python train.py --num_classes=12 --cond_dropout=0.1 --hidden_act="squared_relu" --fused_qkv=true --qk_norm=false --num_experts=32 --layers=8 --width=160 --optimizer="adamw" --max_steps=23100 --weight_decay=0.0
Rows from block 4 of a small class-conditioned image flow-matching model, named by matrix and row number. Rows with one number within an expert belong to one neuron, the router's apart. Each number is 128 + 32 x the weight over its row's rms, rounded and kept within 0 to 255. All counts start at 0. Numbers have three digits each. After the name is the row's rms in percent of the matrix's.
After each expert's rows are labels from the 100 images, of 14848 (inputs lightly noised), where the router gives the expert most weight on average: "responds to" is what is common among them. Only what is clearly more common there than usual is listed. The data: gratings and oriented noise at many angles and scales. In brackets: how many of the 100, against the usual share in percent.
# router: router (model.blocks.4.mlp.router.weight, 32x160), inputs 40-79
# up: expert up (model.blocks.4.mlp.up, 32x160x160), inputs 40-79
# down: expert down (model.blocks.4.mlp.down, 32x160x160, transposed), outputs 40-79

# expert 20
router.20 084:104080161095118069048125155131101153162088139147143116145132146131144087119107071092124121124180120114090116084049136136
up.0 082:146098186108157205180073127152075124142126136115124141096114130137124093135208214142131136149121124183182154152138146135
down.0 072:098108115160061160145133110126182179170109115105148116139079130109184130145180075136134086120162095156163112142197144101
responds to: windowed patch (96 vs 16.4); very coarse (46 vs 20.4)

# expert 8
router.8 065:175121178127127134105143161124118120138122105065079147137129152145136179135165115126138174150156156123191182143134166140
up.0 092:154137150151120156097146167172081085135089131086139120140120122107106112112094091174103137115123065103103153137073064114
down.0 102:162177133096145152147068116136155148142168159054152141141134096133111123161143133167109124103123138165161111135210136164
responds to: filtered noise (100 vs 17); fine (47 vs 20.1)

# expert 12
router.12 106:189164132195141177172135125146152162115153121118160122112154182173224159101108061121103095106053075130151140138174133118
up.0 096:170121141127140127141082144182135132126089162178111138110122113163147116127145115082078118118137109064067134136147113154
down.0 097:088148066149129046181140162133138069115076113183221148124103107140055179122087139127101138118180112139159119138117120184
responds to: coloured (100 vs 49.8); very fine (55 vs 19.6); stripes at 0 degrees (36 vs 8.5); angle: stripes at 15 degrees (35 vs 8.1)

# expert 24
router.24 085:136137148085087113174132094091164186167109093066146165166166144084161146166197169085088137129120081148134111161148162135
up.0 105:118120076122080123151135171137111115070116136114104104139097124176080106142139156144137131085075121096137185146132095149
down.0 101:161163109152138099097124125161132137133112154110116191110135112124105142109075160102131147088074105147159134115128146212
responds to: coloured (100 vs 49.8); dashes (89 vs 16.9); very fine (45 vs 19.6)

# expert 5
router.5 101:132119127119133059117115137117127185149057167146125159143110114128160117138107182130130151081102178128108138184107134151
up.0 086:113128133102138129153136103131111119108208176147120102122101089135067037106135162102094081080122128100121081149149121119
down.0 088:153153090112141132128136113109146182178150109113095155156116123079106210125084139121130111122220133160123105152141129099
responds to: dashes (55 vs 16.9); fine (53 vs 20.1); square grating (43 vs 16.6)

# expert 31
router.31 101:098097115120146041161119157144127144160109148179106161160078120126104141136139191171167176118128164108096128059118130168
up.0 094:118154128101148091160080143131092111105157123147149069170113161083099138133157172026092143091140139148210126178107081112
down.0 096:108146132061124168137122113083113162136119157087175118166119070223122117108073109095128117143081083159111127137123110123
responds to: dashes (92 vs 16.9); very fine (52 vs 19.6); stripes at 15 degrees (39 vs 8.1)

# expert 22
router.22 095:198111174061115201091132186090116097147122139083132145108114122101128127132157086113133111059114106110127173158116192103
up.0 099:193156156127091148152097221136163084101174120091075184144149116148184187176072117099126136117082123149183078166171145126
down.0 097:147118194137139159163193142140134117087111088142070115127101139171146115127161078086137135172170153124134144130110142114
responds to: coloured (100 vs 49.8); very coarse (52 vs 20.4); dashes (47 vs 16.9)

# expert 7
router.7 100:132131144112123042104155132139105069128188125099159100166110138173131091097116153127092118206101155117214126103146132114
up.0 114:109069157113123155118052149135147135095155066127160100092120139116133142140168124156105133140107120115087105116123083096
down.0 107:103103085132121170155170215120138137119061128124061120097091146102125174130134157140148140103105216102150098150125131108
responds to: sawtooth grating (73 vs 16.5); very fine (68 vs 19.6); stripes at 120 degrees (35 vs 8)

# expert 26
router.26 101:144088104043156057160109122132109086128189101169163157173150123164119119151110165118124158116153157149107141058149151168
up.0 082:167156146137131129136170137070123095109154121134127137068130140193094149124166124124148167098120181164102159115111159127
down.0 082:132108183106108136109137086102119174139144169089135141071094151115096121136167158084119115103089083148091188046123121104
responds to: dashes (73 vs 16.9); low contrast (73 vs 29.6); stripes at 150 degrees (45 vs 8.5); angle: stripes at 165 degrees (28 vs 8.3)

# expert 1
router.1 096:128131135113141127197135176152144188171155109195060124146172133075157101134118154120134084088151079120131115081148130119
up.0 088:128143124129137135167141147143095155162119111166110113119133113104168101132130174130073203052136102111127154092155153121
down.0 096:136132169111123092078102191104134102177146090108068161135141119100181147134116199179137095101109129135151165178149170158
responds to: very fine (55 vs 19.6); square grating (46 vs 16.6); stripes at 45 degrees (37 vs 8.6)

# expert 3
router.3 073:080094117105158124104129133119118079101131171145121139143199095117108137099120077055123147132069144134108138075180129154
up.0 110:094125127083129112086129100140114185120123107136186102165068142163118113118071132112121121139122188127145105115120116114
down.0 097:120129115041154135128111125132135131132119167091136099055142128157100106130192162040144138117145110123091138096170129139
responds to: low contrast (100 vs 29.6); noisy (100 vs 29.7); windowed patch (93 vs 16.4)

# expert 30
router.30 100:095159163138132138112152152140133096142134177151168147115173143078195129106103124105112123113154112126047143117230154134
up.0 097:132116115141132126140121179107116101082140102124162119119093139162117077117098120077107097123078195130124026087184151151
down.0 095:123136134093132064082117030123127147097077133056116118148206136167124119131135140084125114118132129087164131073066145138
responds to: coloured (100 vs 49.8); stripes at 45 degrees (43 vs 8.6); kind: square grating (38 vs 16.6); stripes at 60 degrees (30 vs 8.3)

# expert 19
router.19 092:152138177107108138102144136150113111166148155175139141147216094108175119132161091051124155131101131134149161130122195174
up.0 103:117116161118144108114070129109132169158113120078171110146106191102103074142125126153120130213093098146084095164084096196
down.0 107:099094136122074072120179035138130099149141147078127138161131155162069102127113146096157116141128163124158141128132125202
responds to: coloured (100 vs 49.8); windowed patch (97 vs 16.4)

# expert 29
router.29 102:149094167161123119103107152176111131123129255162124164127185096163167116137143056119157123137111144105136154099141174153
up.0 080:094127117133130132162112145180155128123103122170108169191165150111137179152111112139112123088094084143191147136151145157
down.0 086:149130142119154141171148202107099104113157123164118080103144128101096130060124129116144112183126134076088133117131091120
responds to: windowed patch (100 vs 16.4); coloured (91 vs 49.8)

# expert 27
router.27 118:107134153153102083165156140161119108133088172102144142126104102167134120128134101171172172083178182142113118117081124167
up.0 085:085103141160126100110117109150186119098115124143127111114140148089144080124100180086099129087116136189147137178162094098
down.0 082:124142112103088116122150088137085169144153148135105098094103152096150081121135129163147171131152109117110133102071111134
responds to: sine grating (98 vs 16.6); medium (59 vs 20)

# expert 10
router.10 120:114149124175132171175139112167150083114139123157170130115183139136164143100129099104090087059132141100128166158165100090
up.0 086:099116114117108152124109101110139159179170084158144128167143098080109161105168115119171105174183114116130139157108154228
down.0 085:173115140089182128150087115091135198129185115138127131082161157194069099145107128097134099169166112138164119112124146147
responds to: coloured (100 vs 49.8); dashes (60 vs 16.9); stripes at 0 degrees (27 vs 8.5)